Weights of a small image VAE.
Training: adam_atan2 at rate 0.0028, 7300 steps, batches of 64.
Rows from block 2 of the decoder of a small image VAE, named by matrix and row number. Rows with one number belong to one channel. Each number is 128 + 24 x the weight over its row's rms, rounded and kept within 0 to 255. All counts start at 0. Numbers have three digits each.
After each channel's rows are labels from the 100 images, of 14976, where the channel reaches its highest value: "strongest on" is what is common among them; "patch colour" is the nearest of a few named colours to the mean colour under the peak. Only what is clearly more common there than usual is listed. The data: dead-leaves pictures: piles of overlapping shapes. In brackets: how many of the 100, against the usual share in percent.
# convs1: 3x3 conv (decoder.mid.2.convs.1.weight, 32x32x3x3, standardized in use), inputs 0-31, a 3x3 kernel for each
# convs2: expand pointwise conv (decoder.mid.2.convs.2.weight, 64x32x1x1, standardized in use, transposed), outputs 0-63

convs1.15:133136148162160155130144156107123115106159116118108101133155136110146107130131115110128116100133094112096090143127118141154138128141121110106106130145118126147114112092116093124101118103121129117127126119123126137123117117104131151119140148133122140115112142096102099109135102134094135134112124138105116100124162146126128136157144167170150162144155148120138104142146131140129127143113135128107124138103107091063060067034064072063102138126122137141155155157148103114108110115107126117116179157149159110164130139159113088092122138122110130123124127113136165111115122106162125133147119141152145152111097114114114131115107132123134127136132131125134144110070104157124162148131152109123112131112131096121121126112122136146151126119120137117132146141143136139142127089124105116109148106126170184165162152156147148157055057036076113084075072079142138135109126114132106112
convs2.15:139111159126121135142172141116137099136135141087131066116136127115140120082121097073095211143156129124110095113143123124120146118165118135119125123114138153117132172112110145110157149149152131
strongest on: earthy (46 vs 14.4); dark (38 vs 13.7)
patch colour: black (57 vs 10.6)

convs1.18:113112122116176145118114150132122121130183125121126121125101123125131120119111113105103113110150105112096102128124122130102105112118133124125142128207133130127144107114123132166107154122119114123102105122102111109108129118143134255115141151125109113094098176104110121078119087107109204108120131105112122124113154123130128120137143162139155154152156145109105092124097089120101111104115118104111111130123101143139120145114148141150143116113101116118115121099103114104095119107109124123116138134120131114119128115115134126136133185151151168151141124122145163145144158127124123126091117103126119125072064076094105100108094102120098103102102093105110102092098087098123097096115109101075097116120104094125095103104087117145116133122106144145143138125130133139141118107103126144124118127110084092090072103103076101102134119121148167148154160146112113120114136112134127132
convs2.18:145138117103171111166122108132114134115149128120116139136149101154146119106126110127078143151162145096132145127157069135133152107162138143118121122144149140112094151084138135078178174136175131
strongest on: earthy (34 vs 14.4)
patch colour: black (28 vs 10.6)

convs1.26:122133135109154117136134124121145132124151146117123125120152148114151134117128145103146128120157148125133150134121103153144120131127115135141159147143159146134145095116143092137160101143131117088093140094083155113134145136140124133146129130134132136139149143136123120111151130142129158124114121116141133140122135128124126116151141129165157157175154167111102105116112126120102115108103117101122090111116107142145121151115101143137134104113108118119111103104118127160156108122148133146147127110100136121096157174122157173144171121154167145159095114114108156134117153130143140138129096122139116121105117120091119151101098116111097105084104095098114076088066089072062115086099107068069107068091139072122115075084070093115097106107109148161195141124187153148173149130150137152135124130132096108087091126087105101087150166138161168152141153138143166122155166128146124138
convs2.26:144134085109163082127094122110123121113114110135114134127107166090098090154140147192125129105116107138162112141145149135120083124122152117132168101117129125126077135108152175132129080146128130
strongest on: grey (65 vs 14.4)
patch colour: black (62 vs 10.6)

convs1.16:113115130118158136109105139128110121132213131118119111122084134151178128128114133097110105130190115126122099126121133103112106105119147099111106112208115115103111083107106121197120156121121112084073142122091129117110110121123116255125149166128128108121082214108121133092111090092108219097116131090145129134120165120146106098114127154098122104133126118133123107119094109112119133094090102118140104152131091143111100138102133124146129144136129133140137135098119108116119138137122139141128141132114129095110154139125139108113102182144141161138120109100151171131131161126140132120106159115131121133122095119101095112139106120155122143124131126112114113119134106110169127102115100095093098108141115099131107112097087103108083143130106135142132103093119107135128135108119154142130132144139099108102110137111088132117138105111140142130138138129124130141096152113128107137
convs2.16:107146121146118133130133122122146117131184135086146118095104130134142144164101145140105133149120087052115181146126128156116153125151140176082163096129163123099114131109111153108121142125115127
strongest on: earthy (37 vs 14.4); grey (35 vs 14.4)
patch colour: black (33 vs 10.6)

convs1.1:161152149130131131129117138121133139147142131124115121095082092143144132157148130108079110162138112127130120121130117104137110132132135116135120142125129131133135141107112115128114145143141037008061118166109145143113127120127113127117117117119136137144105135125139146139148148148108101127110111125128140113167148140117120121114122134127137136138142142123148119148121120137142132100091101143170161137147144074085111096134153135147146097130109118123104121131115110079114158165161148159145061031062136129142112112113093109115138152128127131127105092109164138135142148128119107112163152139149151141165203152160131139126126138138164147104123161134143162149213152169223170102118103121129112103090088143142124102098123116110096126140132103113105126129122114125116090140108118093127135136139120102123144154151125133130121113122121122128126135128121117123155157139126138138
convs2.1:091130129123165156108106122087129132131126115120104130133106109127165153138110141126139093043134090130121132118137165119075164121172140148111116126129110196137126141130113130169139138123143126
strongest on: pastel (58 vs 14.5)
patch colour: pink (39 vs 8.7); white (28 vs 2.8)

convs1.20:106116103132171132116121124154162143134141130141135131117102129108133121132125138137142132132144122094092104147143126156183151131155137133122133103130118125133123120121121108109133132115137118110121118140147075089128131129121119133118140127138122131124115135128105140124113112112107149105123125122089113104103139131129135142135137147125155134111112111135137130142144135154145145137126137135131142148143133108099097090034082077084117144134146135174148162162168099076099037000092105102131172157163182188198119135147118123118101126140095122124123112131133155134117135122121103131112087134136110138130144131112129141128140132146142130136117133158171150123130126140104134178161165146136161082066142119146129158144149137144156114119137118101124080068096105121121094102113091103083110118111134135139126178148124135141096122096086108122091105106139134133146158148120114125
convs2.20:148152113117086117126070118124124139075165117115102126148114174126130130135122144100119158161127151124142103106130099153117093169156081130138104121140136128138130127131181138118149170139157081
strongest on: grey (37 vs 14.4)
patch colour: black (59 vs 10.6)

convs1.23:136145169143113148126118132132134158138094147140147160150149136148127132134139122134135144136103139123170156155167154172185176152148151121095090098045104135144122099108108115064130125146125145120122163135101180138131131129105125054130145112131150141121146111151121099128136145131145045154143137136141142124137108128126120135104108118086131091121135121134109117118102142145120132145141130146112092139129126138120140145146117165119115130122136119117128145144152129097098074065082107111123119103149126126117145111136154141140144084126140134143114094105083059080121125125146136126156100108162165153121142154119133147130133142142164160145143140137153135185206154153121147181141177124180149130159162115153138140132122126158121139159142118123121120109105141124118172198163160124135161126140101074095118093103127101099145135130144145151150144132135130127140135134117113125
convs2.23:100100127108118155089120169144140127113108136135131104160120135129108116118132137126167131096089138160094108129158167141101118124151121092173077132105078159155115131133117148168084144151149109
strongest on: cool (49 vs 14.4)
patch colour: blue (44 vs 7.1)

convs1.3:072152112149181118112103119143135101144155137144129133131114107151153093137118090124146076123132123117117113118113106183185147144150128128130125122126098129101120127115127135116138143126133137180124141200150129122143130108114127127119139123131122123110126145111138136117107090081089144103114133129090122083083153119114118104103154149105109111116130133137126121151144130158152137120122139107127144117128122115111139139123146101138165147099091135155136158158138092109109114036102102139106119148115124147170110160138129143148120083144100098135145126119127158109127171120151120141135098117128146136089137135111133147107113135137073128159161150144174134101078123137109129146157138147081141165084115106136106089088082128165147109141121114109119105094085097124111091068068140170134102122102135156144129161149134149155095100043116147138108121122102135072139179108129118119
convs2.3:137088150146137089121117121100142146140138085126100129139135101108116138113150099144116096126140147125079095118146088130159124065148188111142112102143142107136176105147164129106101139138125151
strongest on: grey (61 vs 14.4)
patch colour: black (62 vs 10.6)

convs1.27:131121125154130128128100129177151162179109182157148159142124136126112151133142129149136138127086133109116130139161146135160143132114126112101107121069097132127119167137151150083137146148133130135112101119125089068117127112127123078117145142131148127143144087144116118119132128149135056141132139125111137131144111128135158138103101096104106104074061106129124135134152116158152150145138131121130147126125134169143158151157171166148143122136118115128122131158129112110108107098094116128131157128154147148142122118134145116125152069132146130142148134129132118119142147131108109115097097104113114089139140123154116146171143156109153139146138129158157160128155162159114165163153182171146172154091145178128139184179173159128179127130149123101086108061044109084099132121131152106135124155120110093115121094102119100111144134150141096150136160139149136147131150141099127107
convs2.27:129116160072140105107116098148141154095100133157164107145092123107122153152184141138161114115134127155130129115098123128171156115149115130130138137142103112170114144111152103148120153160137192
strongest on: cool (64 vs 14.4)
patch colour: blue (40 vs 7.1)

convs1.2:115130140156113133106128142130111124111054114109124120136180145147119123135110132134129163095103125077116128144156133167148151144148144132148130141109141134146123130122159145108178133123154138186175129144138105134133128130142105045113143113141125103092116099118119111105124115133109008128134119128130119110143093164128138140120157141141119159158142143136132126141074115124126111140126133130117164132124147135127170111194155164141183143123156155121172143156181105137138083098132097111139114141140101152111101108113129143122126074127140119135113114107081129132114097108162146172161125159175161167120100134174194182151155168107082114112088102124138131103134108109147119094093129108154128102122115090091125074089104102142139108133113113126135145149143125128127119153125121133124134110132109125118129134117115147131118084111110138119086107120124129125131128121150142116
convs2.2:115118114108129115130152171152167166139133097109130150119110142120123143118138114108163163170084145163152106085105139090170122115143124093174097108088110132150110118144083148120131120129099127
strongest on: cool (52 vs 14.4)
patch colour: cyan (37 vs 3.4)

convs1.19:131129125129116123121112116145117146131112153138138137135136117138161136139160140146118147139133147132134141117145136118128107110127118092114092099077088101100085155124136141113170146141188124115111121126117133120122116131108124092135143119144130087116145106141131113126158132141160087147149136133149123141134122138124123111135156145085079085070072075148165156138137142144146149151129128139132140144130142123097130107106115130105116160151130141151144163158136114123130126116134108113132180138148142128147121113130132132104098119114113119115098110114104072112108087102136136134144134140140145136168166151149142147158134151163170158184180147181197184182189149172132166163141140171170166164136175132127151157130144133108130120103117102112106087070079093101106121142146132155150130170158153141151158124130160143144085112102090101093086086094126134129104137128115137122
convs2.19:116169123190173157090148111109126110134145156125131093130140083147157144169134134106101083137116109145126187129101136130118122120124120141148146154111126156151133121169167124168136138112106136
strongest on: dark (100 vs 13.7); shaded (76 vs 50.3)
patch colour: black (95 vs 10.6)

convs1.28:107101100145136117121136142101122102093153108108113116131129142136157140128116117130136133121127138138116144125094064149137110130137115100103124113143103100118113136123148132137153141133129150152141115147119116124142143144138129143129146141131120116122132130088138119098132096104105145096122138128142134110128156133164155124097085132117083113139110129116136123136132125125102112137090117131108110132123107102082064081033075081090070138120127112155149123147139145146144158130147140145139171154127151103126154146150126112082118141112126119117145123146156161141135110122165112135123113125141104115123045090105108086118091105132116118153157112141156105111085082131031125150127133130129107152124108113163114111099087156132137171141125131114132123117110135123119153103133136136122125137127177182157194179173172172163092086074092132101091110086118126127104144112127115133
convs2.28:179149093115107128166187147115143088144131154120146177120140072112126174138162075123109122151113117128119140132115110111135122134110149149112142131131148146064134145110127140110151113144134115
strongest on: earthy (56 vs 14.4); grey (43 vs 14.4)
patch colour: black (46 vs 10.6)

convs1.24:109114120151181145115133136121124108114157132115109113128089126126183102144138129110109092139144109123102131142122122147170123128130137096107115102145104119106127107094103103129114150122136079068071133114097126129116122120129129150118152147139134127103128143096121113102126097109099168111112133120127129091123161130143123126120095148093097115101094103133136129145128135130123132136085122124112124150143116107091069084037072091083104145139127140176166164172149120103109132077091146166138166143134179101157141147145141124104104137127092113112125123104133166130140158125136122109115092114147139126132144144086097130114087105155135137145148126143160134139141116155100148149149142141126131130057121118154110120102106142134130149138122139131140108074086109133128132108097122162117133130139151162140155205141142151141082089068091134106082101090121135129094138123111094123
convs2.24:131093119104120144158122108162146149141164142068148116116081154170165131134090157111127164140145124104138149119087124130121136138124118154118132109133137149140112096093092080135146097087112154
strongest on: grey (64 vs 14.4)
patch colour: black (48 vs 10.6)

convs1.25:143161150157131141153147146125117113113112125126120107138109111125146153135160159139111107152074122119146138124136134146192148132129134124134091080051094145125110127133117138033118130169121082091109103133135122123132153129130133046149147123146124094093136077132116096140119132128134036143149153142121125110109108100119119129160161183155160164165146166120128129144122127110118121138136112110086112110122134128154159108160156102127137092129115099117122118150139151166151131083118134166167113090121127129151124134129164164144179056167158150139143118137098115121128126131135143142105129134151145139133177151133104107138097126146164133129157125122135131109178141092096112143163144135155128115103101100113109139156156170154152134144136130144133152120122158144141098142107094137123114125128137104114132093109124098111166167147165146158154148146116132130127168155124116122
convs2.25:125132133146129176093096140099080107100117163130168124125105090127121119158125159121157078132091099155151143064121147128129135157133121137132106131116142146155107124150134154177111129142110162
strongest on: dark (43 vs 13.7)
patch colour: black (31 vs 10.6)

convs1.17:102117127110164135105100136118110114127209117120117120124091128136170121116101126097100105125181108133116090135106144113113109110118149110117115105178150128127131088100111124199122155124118108079079148126100129099128107109119123255129145166114116114122083221086120129089106102088111222109120132085154124150125176111145101102118134147095118097128120108149126101137107093119119139095086116127130117146135099134116104147096136121141138140133128128129145134111115116118121141121117140136115139131123123103115144127116139110106121176142144162146126097097144170144134151133142133127121150116134127121111088106088102110131122123155132139124135118111117114121109099097141129106115106102096109103140137114144098097088087097146096147132114133144138099102125108142123143115124155138147132141136101116100101129111089128117144120101142132128125127129117120129102140101132117145
convs2.17:098101155130116118160114123109150144142152131096142100115119125145161132114101139145091137138198125125148124140102069171145105157101117134112132083152155133088148084099128105114154130146109114
strongest on: earthy (40 vs 14.4)
patch colour: black (29 vs 10.6)

convs1.8:150160142180135137160139136133128112123087122114120137102146135088128154125132120125146133098074119102126130141129124157163136149133122103128103118078094132135116129137145140049101114143114132155163121143134118118135112123108131029089129130120131122119156108110117120125133131103128000123136148133097109101109097109123133132164140122158144124198166171132122129135130133136134134155142139119136135123131119115138107139147104135133114106085103110089114128131133141146145144097123142152139165182121175157153144145141129128114145109113143150150132127140130134134124111111140108137151146122157123113113111096147152112158138131095094084138108105135143102102068082131107096139119120111105095135137099119152096132145154167215184153158136128109132134107111151125123088088097124110118117114120159170150152159135141163136133142133125121139147155159126134126135160154138143128
convs2.8:135128139102163115101126165126150152141107137175119127108119134141120111101179099143166120120116143163150112110148137094136086162088174095167087142089130126158110093140122105135117130096120130
strongest on: dark (50 vs 13.7)
patch colour: black (44 vs 10.6)